Weights of a small image flow-matching model: widths [64, 128, 128, 128].
Rows from block 4, named by matrix and row number. Rows with one number belong to one channel. Each number is 128 + 24 x the weight over its row's rms, rounded and kept within 0 to 255. All counts start at 0. After the name is the row's rms in percent of the matrix's.
# convs0: first 3x3 conv (model.enc.2.0.convs.0.weight, 128x128x3x3), inputs 44-65, a 3x3 kernel for each
# convs1: second 3x3 conv (model.enc.2.0.convs.1.weight, 128x128x3x3, transposed), outputs 44-65, a 3x3 kernel for each
convs0.107 097 [114 148 142 120  89 105 137 126 103 120 112  94 136  72  85 170 136  91 128 112  87 120 168  81 109 122  89  93  93 107 117 136  92 132 131 106 134 110 139 132 137 127  59 130 127 139 155 142 122 148 132  93 151 114 152 104 112 155 162 135 125 149 148 136 122 151 139 148 136 136 163 110 126 121 138 138  94 131 104 131 132 124 134  52 141 112 112 162 145 139 119 122 152 111 134 117  90 125 101 112  98 114 139 139 121 160 179 149 113 126 132 105 170 146  93 129 163 106 132 106 131 152 132 111 121 117 160 123 121 148 145 107 145  98  85 120 131 139 164 134 121 180 122 139 154 129  82  87 164 136 103  86 138 124  95 104 127 140 137 117 145 137 141 144 129 103 112 149 106  90 151 132  95 134 151 141  91 134 138 115 144 155 136 132 120 123 113 117 105 113 129 119  80 143 128 105 144 116]
convs0.108 070 [131 100 107 115 102  89  92 103  94 146  73 107 117 116  96 101  91  84 139 138 150 133 170 139 125 145 130 146 162 161 136 140 144 146 152 146 160 193 143 133  92 148 163 145 127 109 137 139 102  88 121 125 110 130 118 144 143 133 159 157 125 141 142 130 120 145 128 111 137 132 139 127 113  85  93 107  43  97 130  91 115 107 116  99 116 172 154 141 118 108 144 139 133 138 135 137 132 135 134 121 102 115  87  90  99  97 118 135 155 140 119 159 132 137 151 146 153  82  72  43  74 182  60  96  62  75 149 147 148 115 108 142 128 130  89 127 132  71 138  99 107 141 119 109 121 136 169 128 125 146 119 110 103 129 137 118 137 150 142 133 124 120 127 117 124 128 119 132 151 153 147 134  87 111 109 124  96 104 125 106 143 132 132 138 127 144 128 112 117 131 127 143 138 150 131 129 139 143]
convs0.109 104 [137 137  98 148 126 123 150 141 144 158 164 120 134 125 128 149 164 142 125 129  97 150 135 102  96 110 113 152 143 100 112 149 141 109 135 128  98 104 147 146 140  99 128 134 141 141 134 121 172 112 157 103 147 107 101 116  97 133 147 130 116 130 120 128 132 148 138 142 128 136 138 128 124 100 101 153 157 102 174 156 108 158 156 134 113 151 185 120  94 131 126  97 125 158 154  97 122 134 128 160 171 152 127 151 149 133 133 148 122  90  73  90 139 114  73  76  97 132 186 162 139 121 168 101  97 134 123  91  94 145 146 101 149 127 121 101 129 118 112  70 140 175 114 130 125 156  88 131 150 132  99 100 116 136 142 119 125 125 158 103 127 130 111 146 128 128 111 124 123 102 107 118 111  97 171 191 122 173 131 116 124 127  99 142 135 119  95 121 126 134 119 115 115 128  98  98 125 132]
convs0.110 103 [112 141 132 114 110 114 113  88  98 137 142 125 146 110  98 108  81  95 133 137 111 126 157 136  79 117  85 138 116  96 117 139 110 118 110  80 127 119  98 135 165 101 136 147  96 110 174 154 150  82 111 135  56  89 145 146 132 114 160 140 108 158 114 148 177 104  97 142 151  99 130 108 106 131  90 114 131 109  99 133 128  58 105 149 123 158 158  85  90 112 116 112  94 117 155 107  98 121  77 129 150 137 145 154 127 139 109 101 138 114 102 116 137 128 164 170 111  49 108 146 148 163 124  82 132 136 125 141 109 156 172 119 136 137  87 137 143 148 137 143 141 112 125 121 127 159 130 123 141 144 133  91  88 122 126 115 134 142 119 113 125  93  75  97 144  99 116 104 113 134 131 141 162 110  99  97 110 107 120 117 155 156 127 131 148 101 124 126  87 114  93  99 132 150  98  94 110  86]
convs0.111 099 [165 140 184 158 112 147 187 159 159 123 116 164 120 114 154 187 175 161 147 104 143 131 140 125 123 126 151 115 130 157 124 148 122 152 127 135 163 151 147 154  95 136 112 114 153 137 139  96 134 146 122 125 117 127 125 131  85 113 118  85  78  71 124 101 106 109 128 140  76  97 106  70 141 169 164 145 140 150 140 166 128 106  96 115  81 136 117 124  95 114 142 142 104 134 159 105  90  97  87 118  86 146 136 104 145 168 144 135 112 119 109 118 150  88  72  82  93  84  73 124 106 171 154 128 139 130 136 129 148 122 150 137 128 128 154 133  96 102 136 130 109 105  90 113 107 152 139 121 152  91 129 125 101 113 121  74  99 127 101  97 114 121  95 102  74 111 117 112 104 107  76 124 121 142  88 138 133 116 114 127 115 124 121 112 106 128 112 120 106 101 118  80 108 134 116  84  88  63]
convs0.112 105 [ 58  96  85  94 145 125  88 101  91 109 131 121  97 144 132 107 129 126 158 138 145 126 118 107 153 124 141 165 150 154 138 116 146 143 132 158 119 123 142 122 122 144 126 146 156 129 129 128 117 145 140 144 125 125 167 146 157 153 138 146 162 167 155 150 142 159 161 130 126 140 139 133 113 126 138 156 143 126 151 121 131 169 170 192 165 151 184 189 161 159 148 146 160 151 135 149 155 148 149 121 175 160 114 157 121  82 109 101 163 127 149 174 135 128 169 174 168 156 182 187 170 151 163 162 142 179 145 131 158 137 121 138 151 144 164 125 139 154 126 128 136 131 118 135 171 147 159 149 142 157 162 155 150 156 146 155 158 133 150 160 168 160  98 126 108 116 130 110  84 107  85 148 169 155 143 170 143 139 139 165 154 138 156 150 137 147 148 155 150 166 158 167 146 135 146 168 152 155]
convs0.113 106 [125 137 149 142 143 138 136 134 127 112 134 155 126 108 131 147 125 141 122 131 133 123 116 131 149 145 173 115 130 125 130 124 123 139 115 119 127 109 121 114 114 123 119  96  99 110  95  79 100 123 109  96 131 117 140 130 116 141 127 117 140 109 111 114 132 128 102 118 114 117 156 119  90 123 131  87 108 123  89 131 139 108 123  96 116 120  81 124 100  86 140 141 112 149 159 141 151 155 142 145 127 153 142 105 141 169 137 143 117 126 112 112 150 139 116 141 130 109 136 160  96 143 151 119 160 153 113 112 134 111 121 132 130 134 148 131 121 125 116 132 129 125 119 124 112 147 146 112 133 138 109 116 108 108 119 119 114 127 117 130 109 118  55  70  66  94 126  89  82  87  50 105 111 133  76  94 123 102 127 167 164 131 146 149 133 148 153 155 161 142 147 132 153 150 138 162 159 149]
convs0.114 098 [139 135 132 142 139 135 137 132 132 151 147 164 149 141 163 148 156 155 145 156 155 138 153 154 158 150 154 161 175 164 162 160 155 176 164 156 128 110 140 125 112 131 132 109 137 101  93  95 111 118  74 103  98  87 142 148 144 144 138 130 151 153 133 133 117 135 126 116 123 117 140 127 145 145 141 158 120 148 142 132 148 158 167 153 148 166 142 159 152 139 171 167 153 164 166 165 158 173 153 180 155 182 163 141 147 147 150 139 157 148 135 167 129 151 149 158 166 111 134 158 128 145 143 148 150 148 149 166 183 153 147 168 159 158 156 126 115 128 105 129 105  94 126 104 140 133 165 137 122 136 151 128  89 136 139 153 140 132 148 155 147 158  72  94  93 102 135 103  92 113  85 138 152 158 164 142 140 192 174 170 147 143 158 153 150 156 168 146 133 168 159 169 148 150 147 155 155 143]
convs0.115 101 [145 141 156 138 140 147 138 144 142 160 127 169 148 114 146 176 143 161 168 151 207 184 115 167 196 169 187 165 154 186 165 111 167 184 172 191 163 125 130 137  97 141 167 113 135  93  62  83 118 107 106 134 139 107 168 147 136 142 114 120 148 123 136 151 131 128 132 119 144 153 166 152 134 142 167 122 114 134 159 131 156 153 127 129 142 106 128 158 142 142 137 133 134 128 121 128 141 140 121 164 125 123 137 117 120 143 130 129 144 134 128 157 156 133 131 139 153  98 138 153 105 147 168  96 143 174 140 142 153 126 111 144 128 143 175 131 118 137 108 124 148 114 114 138 166  90 128 170 104 129 166 154 147 143 116 129 142 112 135 133 133 158  40  50  57  56 105  73  71  88  65 120  99 131 102  98 126 125 149 187 118 119 116 139 133 131 123 145 149 153 148 152 151 119 140 162 149 141]
convs0.116 096 [117 132 129 138 157 124 145 148 111 142 105 105 144 157 110 122 127 103 132 103 131 126 117  99 152 132 155 147 125 135 153 136 126 105 130 134  78 158 153 122  98 148 142 103 139 136 135 159 135 147 132 136 162 143 147 126 156 132 121 140 160 144 152 108 112 129 102 122 112 138 120 118 158 178 187 160 127 101 152 135  98 188 144  96 126 133 113 109 128 146 127 147 168 143  95 148 165 142 165 142 117  90 126 157 141 131 117 126 149 153 167 149 123 113 158 146 156 181 115  99 130 163 137 127 120 116 145 114 126 126 100 136 113 138 190 133 126 124 112 140 154 127 120 134 119  44 135 154 134  63 111 147 140 154 148 133 116 108 150 146 129 141  83 114 112  87 102 121 111 121 117 164 140 179 163 104 128 182 173 176 169 153 153 142  92 149 121 155 153 180 146 152 150 118 131 149 130 146]
convs0.117 105 [ 97 144 128 122 162 143 104 127 131  98 125 136 131 130 121 126 129 124  83 117 111 107 120 102 117 116 112 129 139 165 133 161 146 140 135 156  90  75  92  89 146 129  60  93 111 110  82  94 113 139 121 101 146 117 126 111  95 108 133  88  94 108  76 126 134 129 112  80 117 136 128 127 137 129 114 132 119 133 117 117 134 107 119 136  88 124 132 136 127 102 152 152 151 149 134 160 166 160 174 132 152 157 131 138 124 128 141 114 145 128 111 139 135 119 135 120 133  73 127 161  87 124 121 147 137 136 137 107 131 113 112 122 135 120 147 109 128 117  96 118  88 111  86  91 118 112 123 127 126 123 144 140 129  89 100 101  86 137 103  87 111 111  95 114 115 121 131 134  92 108  83 125 112 150 102 117 141 136 132 159 169 145 166 148 114 139 157 154 178 155 144 160 143 134 134 160 161 145]
convs0.118 081 [150 135 136 140 123 130 150 133 138 135 117 131 119 106 115 143 128 119 144 127 137 127 123 130 146 130 128 124 105 119 107 108 112 137 112 118 171 166 158 138 139 140 179 158 159 164 136 153 160 148 146 167 156 165 109 120 149  89 115 152 110 123 147 112 110 122  89  95 103 113 106 110 175 173 183 170 168 181 173 162 172 129  97 129 139 120 126 146 142 153 137 132 138 130 131 124 141 126 135 120 123 133 112 106  99 132 111  85 169 164 165 164 143 153 166 146 168 164 141 154 147 125 168 176 153 153 133 140 137 123 132 131 154 139 128 143 120 137 128  98  95 131 137 129 142 135 156 139 136 140 153 122 126 151 154 165 146 153 152 162 156 159 175 148 148 159 156 166 133 140 173 127 120 121 159 125 123 171 137 119 127 124 106 139 127  99 151 133 120 141 139 151 136 129 148 153 148 160]
convs0.119 074 [166 161 169 153 148 153 162 157 162 150 142 157 134 126 138 141 142 154 147 138 146 142 118 141 152 140 151 171 169 168 153 144 147 169 157 152 150 100 148 107  80  87 118  82 138 142 132 121 143 153 144 131 153 166 167 150 168 146 146 148 163 160 172 104 116 115 127 127 107 135 115 100 121 121 128 120 136 148 143 157 156 155 128 136 164 139 126 145 158 145 160 160 160 156 161 138 167 145 148 174 158 165 152 133 144 152 119 116 143 144 147 139 135 142 149 130 158 105 110 129 107  92 121 108 128 136 180 173 173 170 154 159 182 155 153 139 139 136 131 126 111 106 126 120 167 141 142 168 144 133 170 137 132 144 123 140 116  92 112 119 107 135  91 114 100 117 137 120  97 117  93 160 156 157 166 142 158 204 152 132 167 157 150 159 132 121 153 123 139 165 152 145 145 118 125 157 127 112]
convs0.120 106 [124 108 136 124 131 138 132 140 152 130 124 126 111 112 143 161 160 157 161 126 141 122 195 142 146 144 141 140 174 163 157 145 171 145 158 159 145 154 162 165 114 135 109  96 105 121  68 152 118 126 100 169 166 149 127 170 161 162 170 143 151 157 144 116 138 186 128 118 131 126 161 174 109 126 147 137 102 126 137 164 148 103  91 104  94 131 119 171 163 141 118 158 150 156 147 160 123 156 139 134 145 169 135 116 151 139 160 155 137 135 127 154 158 145 125 126 130  93 128 135  46 139 133 114 122 124 157 101 126 151 116 165 118 107 115 146 112 160 130 117 121 154 128 138 145 110 154 117 152 172 140 126 146 123 130 142 144 143 148 137 150 137  66  90  41  78 167 100  52  72  40 139 128 135 109 118 154  64 105 167 122 120 127 132 116 140 103 127 118  88 127 135  93 152 116 122 144 145]
convs0.121 101 [ 88 119 103 110 170 117  91 122 104 159 149 152 145 137 155 144 169 172 169 155 173 150 130 153 179 147 171 144 140 144 133  89 143 153 134 178 138 115 149 128 133 144 147 137 141 122 106 101 113 127 127 128 116 103 176 170 159 152 117 157 194 145 170 154 151 158 154 147 113 161 137 149  88 113 122 123 171 108 107 120 116 155 150 169 148 119 136 181 155 154 138 145 148 137 145 143 149 145 133 180 166 167 151 120 135 168 155 149 126 132 145 145 150 160 129 148 150 184 200 194 171 147 174 171 152 176 122 127 148 140  98 163 140 137 160 163 135 174 138 130 160 133 139 150 156 136 141 164 126 167 182 169 158 139 129 163 133  93 157 175 152 165  78 101  95 113 163  93  89 109  64 149 150 153 133 117 138 158 159 185 147 132 162 149 100 154 174 162 169 166 155 160 141 121 137 172 139 157]
convs0.122 081 [156 155 162 155 148 152 165 153 150 147 145 152 138 136 146 135 138 144 140 125 136 144 124 132 147 136 140 162 164 166 155 153 148 150 144 144 159 147 151 120  74  92 127  97 105 140 120 121 146 118 125 152 145 145 151 145 156 137 128 148 137 130 160 118 104 119 143 117 122 148 126 131 140 140 141 122 128 140 144 163 163 135 128 143 156 147 141 146 138 138 153 163 168 164 165 154 165 164 154 149 145 155 146 136 125 143 128 132 150 152 153 147 150 159 141 137 150  82 101 109 113 114 129 129 125 151 162 164 172 165 164 157 168 150 132 131 135 141 123 121 113 115 111 115 157 144 143 160 137 119 149 125 109 151 142 139 123 111 107 133 114 118 105 121 104 119 128 107 105 103  84 144 146 151 154 154 156 183 153 159 155 160 151 163 156 153 163 151 141 141 140 147 151 148 142 142 136 140]
convs0.123 107 [ 83 108  90 105 152 112  81  97  97 128 144 120 126 136 125 105 126 132 134 131 121 125 109 110 137 109 140 155 146 145 149 110 129 146 127 144  85 106 151  94 121 140 127 125 100 117 109 120 107 130 125 124 118 130 133 127 138 134 138 133 148 133 139 142 112 129 140 121 124 130 124 149 133 134 146 141 132 127 163 125 145 138 131 144 131 120 139 138 123 147 152 138 165 139 115 154 170 147 154 118 130 114 105 115 106  79 120  96 149 125 142 167 133 139 169 157 146 140 129 155 144 120 127 138 128 157 137 123 131 127 104 142 136 135 154 126 132 115 115 119 117 105 103 120 154 128 130 151 109 139 156 140 139 121 129 131 125 126 125 138 127 132  78  94 110  67  86 107  79  86  87 168 158 144 148 137 131 142 147 159 169 151 149 168 154 173 165 166 168 171 155 166 156 128 150 178 160 168]
convs0.124 112 [146 153 146 146 135 149 144 137 144 129 137 159 143 104 144 167 157 143 124 129 144 141 111 139 165 150 155 172 170 190 149 152 146 152 168 178 170 134 125 193 112 110  99  99 137  75 131 136  86 136 138 140 135  80 164 137 139 170 136 117 138 130 109 120 147 125 124 140 140 127 129 138  90 137 135 119 127 128 139 124 132 107 138 153 134 144 126 182 153 115 142 144 109 158 162 147 135 155 158 175 151 153 156 114 143 150 156 136 133 128  77 154 150 122 118 141 149 104 135 148  92 147 149 126 107 152 129 127 146 124 121 134 162 129 163 108 123 110 119 130 128 109 121  78 111 156 158 107 123 138 155 140 109 150 141 131 143 110 127 137 145 148  71 108  63 129 144  94  88 133  65 138 142 138  69 175 145 102 138 189 150 119 151 110 120 134 124 133 129 138 138 145 142 136 136 137 144 129]
convs1.107 103 [100 115 131 105 135 146 125 121 151 154 145 100 162 162 141 174 149 156 168 154 144 149 158 137 147 124 150 164 145 115 120 134 116 143 171 142 126 119 110 135 121 104 176 104 106 132 135 129 127 114 127 117  94 153  99  92 119  81 120 145  88 128 131 125 118 125 129 129 104 132  96 126 164 140 152 132 146 145 147 110 135 166 127 100 160 158 115 130 156 138 140 130 123 155 133 134 147 159 126 106 103 113 109 108  93 120 116 101 121 104 142  92  82 133 117 110 116 141 123 181 148 129 138 104 145 137 124 156 140 159 147 128 149 108 112 134 123 120 129 124 133  97  93 118 132 190 148 127 133 129 103 182 129 133 124 108 123 127 101 123 118 126  71 118 133  88 122 116  94  86 113 159 117 106 197 122 130 165 172 133 124  96 135 115  81 154 172 142 130 162 133 151 141 101 148 126 137 137]
convs1.108 098 [153 137 149 142 107 147 154 136 156 159 187 163 171 153 174 122 167 147 127 145 146 112  90 114  87 134 112  96  81  99  90 129  85  67  80 103 125 136 117  93 109 108 118 104 118 139  98 113 118  92 120 118  91 130 126 102 101  95 104 104  81 107 113  91  94 120 114 127 139 106 117 128 162 143 149 162 143 153 154 145 133 121 129  97 128 113 116 124 120 115 108 121  98 117 163 118  96 115 101 130 126 131 126 106 117 139 128 131 117  79  93  97  97  87 100  92 119  97 108 116 119 122 151 144 138 156 126 125 118 100 108 104 116  94  93 122 126 122 115 118  99 119 125 134 123 109  94 116 129 107  82  70  99 104  96 114  95 115 110  94 109 119  74  87  89 127 137 109 123 106  92 119 138 149 160 172 175 158 167 144 114 111 105 106 109 115 128  99 126  81 112  85  96 120 103 114 118 110]
convs1.109 103 [115 146 126 127 133 126 122 123 113 124 116  83 112 146  98 174 140 129 135 129 139 124 133 106 136 161 138 130 112 141 129  84 121 135 168 150 131 110 114  84 100 146 135  89 117 114 130 125 157 173 145 150 168 117 114 111 126 112 106 141 127 129 137 132 130 105 124 183 126 122 158 104 121 142 130 146 124 148 129 142 147 153 136 170 157 128 158 138 169 170 131 110 128 135 135 124 147 134 144  96 126 127  95 158 132  90 127 109 122 142 167 125 132 164 122 137 170 131 145 154 128 140 154 111 112 135 104 139 113 117 135  92 164  98 126 141 168 141 140 156 190 126 165 120 106 147 126  98 138  97  95 155 140 133 122 115 111 123 119 131 105 114 107 165 136 108 127 126 124 106 132 123 106  49 114 132  76 103 129 125 100 141 162 110 103 120 134 138 160 144 128 172 154 139 136 167 168 150]
convs1.110 106 [132  95 109 117 130 122 145 134 121 155 160 174 140 148 157 130 148 135 126 191 184 158 143 101 123 126 122 148 120 182 134 121 179 138 115  86 164 136  80 111 108  82 158  97  91 117  61  84  96 124 148  96 146 135 154 107  99 110  86 111 123  94 121 121  85  87 133 129 151 117 116  92 120 137 116 144 120 108 167  98 144 150 151 169 119 155 156 114 123 139 146 166 139 151 150 153 118 133 131 133  93 134 120 121 141 129 109  99 125 114  94 124  80  91 130 116 134 100 110  97 111 150 180 125 121 138 164 181 141 126 105  95 113 115 129 111 115 159 129 149 144 133 111 124 135 141 139 133 136 151 109 146  77 119 111 121 118 138 114 127 124 122 120  94 111 143 112  99 117 149 138 141 114 111 163 152 131 152 121  98 119 104 130 112  84 119 135 117 127 134 142 162 131 120 140 123 138 134]
convs1.111 100 [110 154 134 139 140 128 112 118 103 123 110 131 106 115 104 148 127 133 134 108 159 122 109 102 135 128 134 104 100 139 105 120 115 139 133 125  92 123 117 121 115 119  91 128 104 142 120 117 106 107 123  96 153 125 153 120 118 151 119 115 152 117 131 142 128 150 108 141 128 120 145 114 115 137 122 125 132 119 109 109 118 147 109 130 142  92 134 126 127 149 146 104 121 123  97 110 136 125 126 135 161 141 156 159 152 168 154 127 119 135 115 118 144 117 140 156 147 154 116 110  82  99 100 109 102  98 124 132 103 159 180 132 122 118 115 131 138 153 150 152 144 133 114 148 109  89 148 120 137 139 103 147  99 127 126 126 121 129 122 111 133 148 170 128 122 159 140 139 151 134 131 113 101 150 108 124 142 112 123 145 145 206 167 170 213 191 139 184 198 182 136 136 150 147 144 167 141 110]
convs1.112 090 [140 128 139 123  97 133 135 120 132 125 140 135 128 135 126 130 119 114 106 106 108 104 104  97 134 113  95  97  94  78  69 100  56  72  80  68 152 118 158 140  88 143 148 135 157 131 118 133 119 121 150 138 120 159 143 117 113 120 124  99 110 108  87 113 107 132 101  98 128 127 109 141 125 130 154 128 113 149 157 124 140  98 126 107  87 174 146  96 113 127 114 123 119 124 123 122 111 127 126 116 128 129 126 145 161 124 137 159 117 133 127 138 150 125 118 135 119  98 105 128  78 107 120 107 116 141 140 120 116 120  95 118 114 108 114 114 103 138 112 111 126 136 122 130 107 109 115  87 101 109  75  85 131 122 126 130 118 121 141 109 117 129 103 131 127 141 134 122 143 119 111  91  82 116  69  79 115  81  87 136 127 133 119 151 158 147 136 175 147 100 126 111 109 145 131 110 125 130]
convs1.113 106 [109 107 120 111  96 111 119 106 117 153 133 124 135 105 125 146 124 119 127 115 121 107  65 115 131  90 123 138 138 112 125 130 102 124 102 130 154 128 146 126 113 123 114 118 156 124 100 118 137 107 134  94 108 120 153 141  96 132 158 106 120 107  85 120  95 103 138 147 135 111 111 113 139 131 137 129 120 139 128 115 135 152 167 126 144 170 131 125 136 149 128 113 122 112 110 130 122 127 136 128 127 127 133 134 126 133 123 122 116 149 124 144 163 123 118 149 126  84  90 101  97  89 102 111  82 125 158 149 127 140 133 124 128 131 141 125 107 105 130 128 131 108 106 121 133 148 141 130 170 131 118 115 133 122 114 116 112 115 113 119 115 106 114 110 120 139 102  98 135 115 103  92  73 128  88  99 143  89 107 130 127 136 127 153 162 144 154 142 141 142 136 107 151 134 110 132 128 121]
convs1.114 089 [125 103 123 121  96 123 135 113 131 139 113 134 127  98 122 143 114 115  84 110 113  89 113 115 115 120 120  92 115  88  99 115 103  95  88  90 156 141 138 148 117 157 149 119 163 132 128 149 146 137 143 128 141 157 175 143 113 170 133 101 151 137  97 110  94 129 142 114 131 142 116 146 131 143 151 148 161 177 153 163 168 115 119 115 112 130 138 133 128 115 118 121 114 127 126 112 126 122 112 124 107 111 118  97 105 139 102 117  84 114 109 121 138 130  90 121 113  83 118 140  98 124 159 132 141 151 162 125  65 135  92  75 130 100 112 116 104 137 126 114 123 137 124 121 131 101  95 137 135 129 148 139 168 120 130 127 122 119 139 124 128 139  70 102 143  79 109 108  63  98 117 100 121 132  99 130 135  84 114 143 111 148 127 148 168 159 135 171 169 142 126 101 123 117 105 118 110 106]
convs1.115 091 [108 110 107 106 114 112 110 109 116 122 126 109 118 110 101  87 102  93  95 113 108  97 150 109  69 116 107  81 117  89  94 145  88  54  85  80 109 114 137 117  98 135 127 127 153 148 128 136 140 114 146 129 120 147 154 141 125 164 142 117 142 129  92 108 104  94 123 129 121 136 139 119 135 145 119 134 140 136 106 133 135 142 140 121 132 171 137 110 129 140 117 118 107 124 117 115 112 123 120 128 114 125 107  89 116 108  98 116 110 126 118 133 136 116 125 122 109  77 114 137  86 127 153 101 124 161 144 124 123 104  90 109 122 106 113  90 110 114 105 121 127 118 106 126  92  86  93 128 130 106 123 135 124 110 126 126 115 137 137 109 127 116 107 125 140 113 122 132 130 119  98  97 107 128  96 141 124  70 112 119  97 107 107 123 107 114 132 130 125 126 118 119 120 118 109 116 114 115]
convs1.116 104 [102 106 130 106 108 138 104 106 119 132 145 110 135 141 138 117 129 123 132 122 126 138 136 133 105 112 165 109 131  84 112 157 110  73 100 138 150 101 137 142  82 130 149 123 134  81  91 166 112 132 210 134 138 124 118 119 117 127 139 143 137 143 132 114  99 152  98 132 163 122 117 139 142 126 154 146 151 137 103 121 150 117 183 153 167 230 169 169 134 103 133 137 138 148 114 112 151 149 144 129 113 146 114 118 144 111 121 143 151 150 153 141 131 122 113 113 128 108 132 137 110 155 138  93 126  90 170 122 158 121  78 129 130 141 175 106 146 165 111 157 178 154 113 114  99 113 178 146 123 170 179 158 178 141 122 134 132 127 138 122 115 128 163 125 191 124  70 163 142 125 154  97  91  97  97 138  88  51  91  96 144 167 134 157 171 164 113 158 136 148 140 170 136 113 151 151 122 142]
convs1.117 094 [126 110 116 115  96 111 111 115 130 113 132 139 141 138 126 113 129 133 129  92 130  69 118 136 152 156 137 105 112 117 101 102  83 102 112  99 162 153 156 142 118 136 158 149 167 152 115 131 166 129 165 144 140 136 170 146 139 138 134 125 143 130 120 143  66 121 116 113 143 121 131 131 132 107 140 104 136 136 120 110 127 131 142 131 141 168 175 121 128 129 113 117 123 116 118 124 117 121 129 129 121 116 141 147 140 123 152 147 132 138 148 146 124 114 141 127 121 111 103 121 115 135 131 161 147 124 153 126 135 117 115 119 122 143 165 158 129 128 120 131 139 146 132 155 143 126 163 138 117 145 124 122 155 128 121 122 123 116 122 124 119 126  94 114 154 126 113 132 144 113 119 104  71 130 103 113 124 106 109 125 114 187 128 155 194 169 157 189 174 115  99 120 146 132 122 128 134 133]
convs1.118 102 [121 118 126 113 107 108 105 106 104 117 116 121 101  93 109 120 109 132 105 126 119 108 118 129 109 148 122 101 116 108  89 106 120 108 132 141 121 130 138 137 130 126 117 126 131 122 129  94 139 144 103 121 137 109 113 125 136 121 137 134 127 149 140 116 110 110 128 112 115 115 109  92 111 105 116 100 101 101  97  99 107 160 130 107 139 136 134 166 150 162 120 119 120 125 109 104 123 113 104 140 131 129 121 107 117 121 114 119  90 114 113 103 108 111 114  94 108 156 157 160 151 137 149 149 132 144 132 126 121 146 130 113 119 123 111 120 118 129 118 117 118 102  96  87 141 126  87 141 110 105 137 126 115 116 115 104 106 105 103 114 111 118  53  71  92  74  84  95  72  77  86 146 148 124 142 113 100 142 122 104 119 137 122 138 124 114 142 145 124 131 120 114 112 111 134 127 131 149]
convs1.119 073 [122 138 160 124 129 135 138 147 149 167 165 126 144 139 151 154 153 172 128 123 138 137 140 146 119 134 137  98 127  92 129 161 157 103 116 115  96  95 121 139 115 108 117 143  92 156 149 157 136 134 113 124 113 107 128 139 125 150 153 136 142 138 113 148 138 144 171 143 146 122 125 128 122 125 146 123 113 123 141 167 170 143 153 130 131 129 118 100 106 113 146 133 134 161 126 127 161 150 141 149 141 132 134 136 148 154 152 165 124 123 133 107 125  99 146 122 113 136 118  88 142 115  98 144 121 102 153 140  95 147 155 110 131 138 104 160 146 153 141 131 131 141 101 100  95 103 123 141 126 136 178 168 155 145 128 118 135 123 120 149 128 121 175 119 215 124  95 145 163 134 162 115 111 129 122 120 123  96 131 129 130 146 131 153 152 150 136 141 112 140 123 128 109 108 126 100  99 107]
convs1.120 104 [120 109 127  89  74 119 121 114 140 153 166 135 169 148 141 154 134 132 120 163 143 150 139 102 111 141 112 115 136 105 125 158  98 126 144  67 168 117 164  82  67 145  98 108 193 132 106 140 109  98 126 125  94 159 107 101 103 118 169  97  92 117  88  95 100 136 141 145 118 149 118 107 115 127 126 126 119 130 111 127 119 129 138 114 155 145 121 143 155 136 133 120 114 132 134 122 122 135 107 116  96 112 107 112 108 125 124 133 144 167 140 133 139 127 110 134 164 108 136 138 118 123 143 109 138 168 159 128 140 137 123 105 106  85  89 137 128 142 134 151 114 135 140 144 107 140 154  96 148 157 104 103 145 114 124 146  95 124 131 113 116 115 106 109 154 112 110 100  93  68 143  98 125 147 149 112 150 128 107 119 157 121 132 164 150 117 160 175 140  86 128 111 151 131 130 159 138 111]
convs1.121 097 [131 129 142 122 118 140 139 138 142 122 132 122 134 162 134 142 118 101  85  99 101  90 117 124  81  83  98  83 109  90 106 141  72 111 126  87 142 118 145 119  82 145 128 140 147 131  95 130  92  84 127 122 101 145 130 100  83 122 110  75 104  95  73 141 129 137 129 144 124 113 118 129 120 125 126 121 117 125 127 126 119 137 113 112 113 166 138 110 140 133 127 116 121 121 115 135 124 131 131 121 130 126 125 117 137 112 113 140 138 138 128 141 140 132 128 141 134 104 102 109  71  85 100  82  72 123 132 129 129 120 145 130 134 130 125 114 108 126 106 129 112 132 112 119 119 102 131 118 143 121 106 136 154 127 137 142 118 128 130 117 121 123 132 138 138 129 140 132 135 121 119  68  81  89  66 103 103  60  71 108 117 124 114 114 137 124 135 148 127 112 129 112 122 135 108 115 103 111]
convs1.122 076 [146 149 158 124 127 134 132 142 149 145 161 158 130 131 141 129 154 150 110 126 121 141 136 131 118 138 123 107 131 120 129 146 130 101 132 113 128 121 122 130 119 107 119 115  73 156 120 121 124 110 108 102 100 126 153 150 136 164 156 138 144 132 106 158 132 132 151 144 145 123 130 127 143 146 138 134 139 140 143 166 168 140 130 120 116 103 107  91  85  98 138 122 136 146 127 133 153 137 147 164 161 159 152 138 140 156 153 154 118 109 109 114 125 114 132 118 123 142 142 112 142 131 107 138 134  95 139 144 143 156 159 135 123 141 109 171 128 127 109 111 100 105  98 108 119 131 152 147 166 173 148 164 162 147 126 118 128 115 111 138 122 110 159 133 191 129 105 146 159 115 155 127 139 140 131 135 124 122 155 119 167 189 179 168 180 176 136 168 121 147 117 136 135 106 113 133 104 112]
convs1.123 089 [131 123 129 122  91 118 119 110 129 124 136 129 126 155 135 105 120 113  89 103 114 118 125 124 135 146 116  97 117  86  85 123  66  81  97  56 158 133 151 156 122 160 153 155 155 141 131 124 150 114 162 143 133 175 168 143 138 146 108  92 142 124  95 127 114 127 107  81 141 135 121 160 141 127 138 127 115 133 125 116 133 123 139 121 112 197 157 117 130 129 110 118 120 119 133 130 117 132 125 111 111 112 108 101 122 100 105 129 114 121 118 118 126 116 108 113 101  97 108 117  96 116 132 111 130 144 148 129 120 149  95 111 132 122 133 131 123 141 141 124 137 165 149 153 110 108 120 100 110 114  95 104 136 118 124 136 119 121 145 119 119 132 114 130 123 126 116 130 120 103  91  95  99 109  71 124 134  84  95 122 112 132 122 141 157 138 146 164 129  92 114 108 122 151 122 122 130 114]
convs1.124 111 [104 108 115 120 116 128 114 124 130 127 128 141 121 109 107 104  79 124 119 125 111 107 135 127 134 105 134  87  86  87  91 107  84  92  58 101 116 109 150 111  71 146 150 108 139 155 126 123 172 139 122 169 162 106 124 111  83 115 163 130 120 114 117 127  98  94 138 171 138  97 135 146 131 124 112 123 130 114 127 141 144 102 123 134 112 134 128  87 124 137 133 128 115 123 111 123 117 106 126 140 126 132 121  93 124 118 131 149 119 130 154 118 136 121 100 129 109  91 148 122  86 178 145 141 155 163 142 106  79 102  87 102 117  95 124 125 122 119 150 147 129 129 114 139 125 129 155 139 138 122 137 125 155 124 122 114 124 126 124 113 113 118  95  95 115  97 102  94 150 147 113  97 114 129 107 119 148  93 105 132 146 165 137 172 209 184 144 150 193 159 135 124 126 101 122 126 126 129]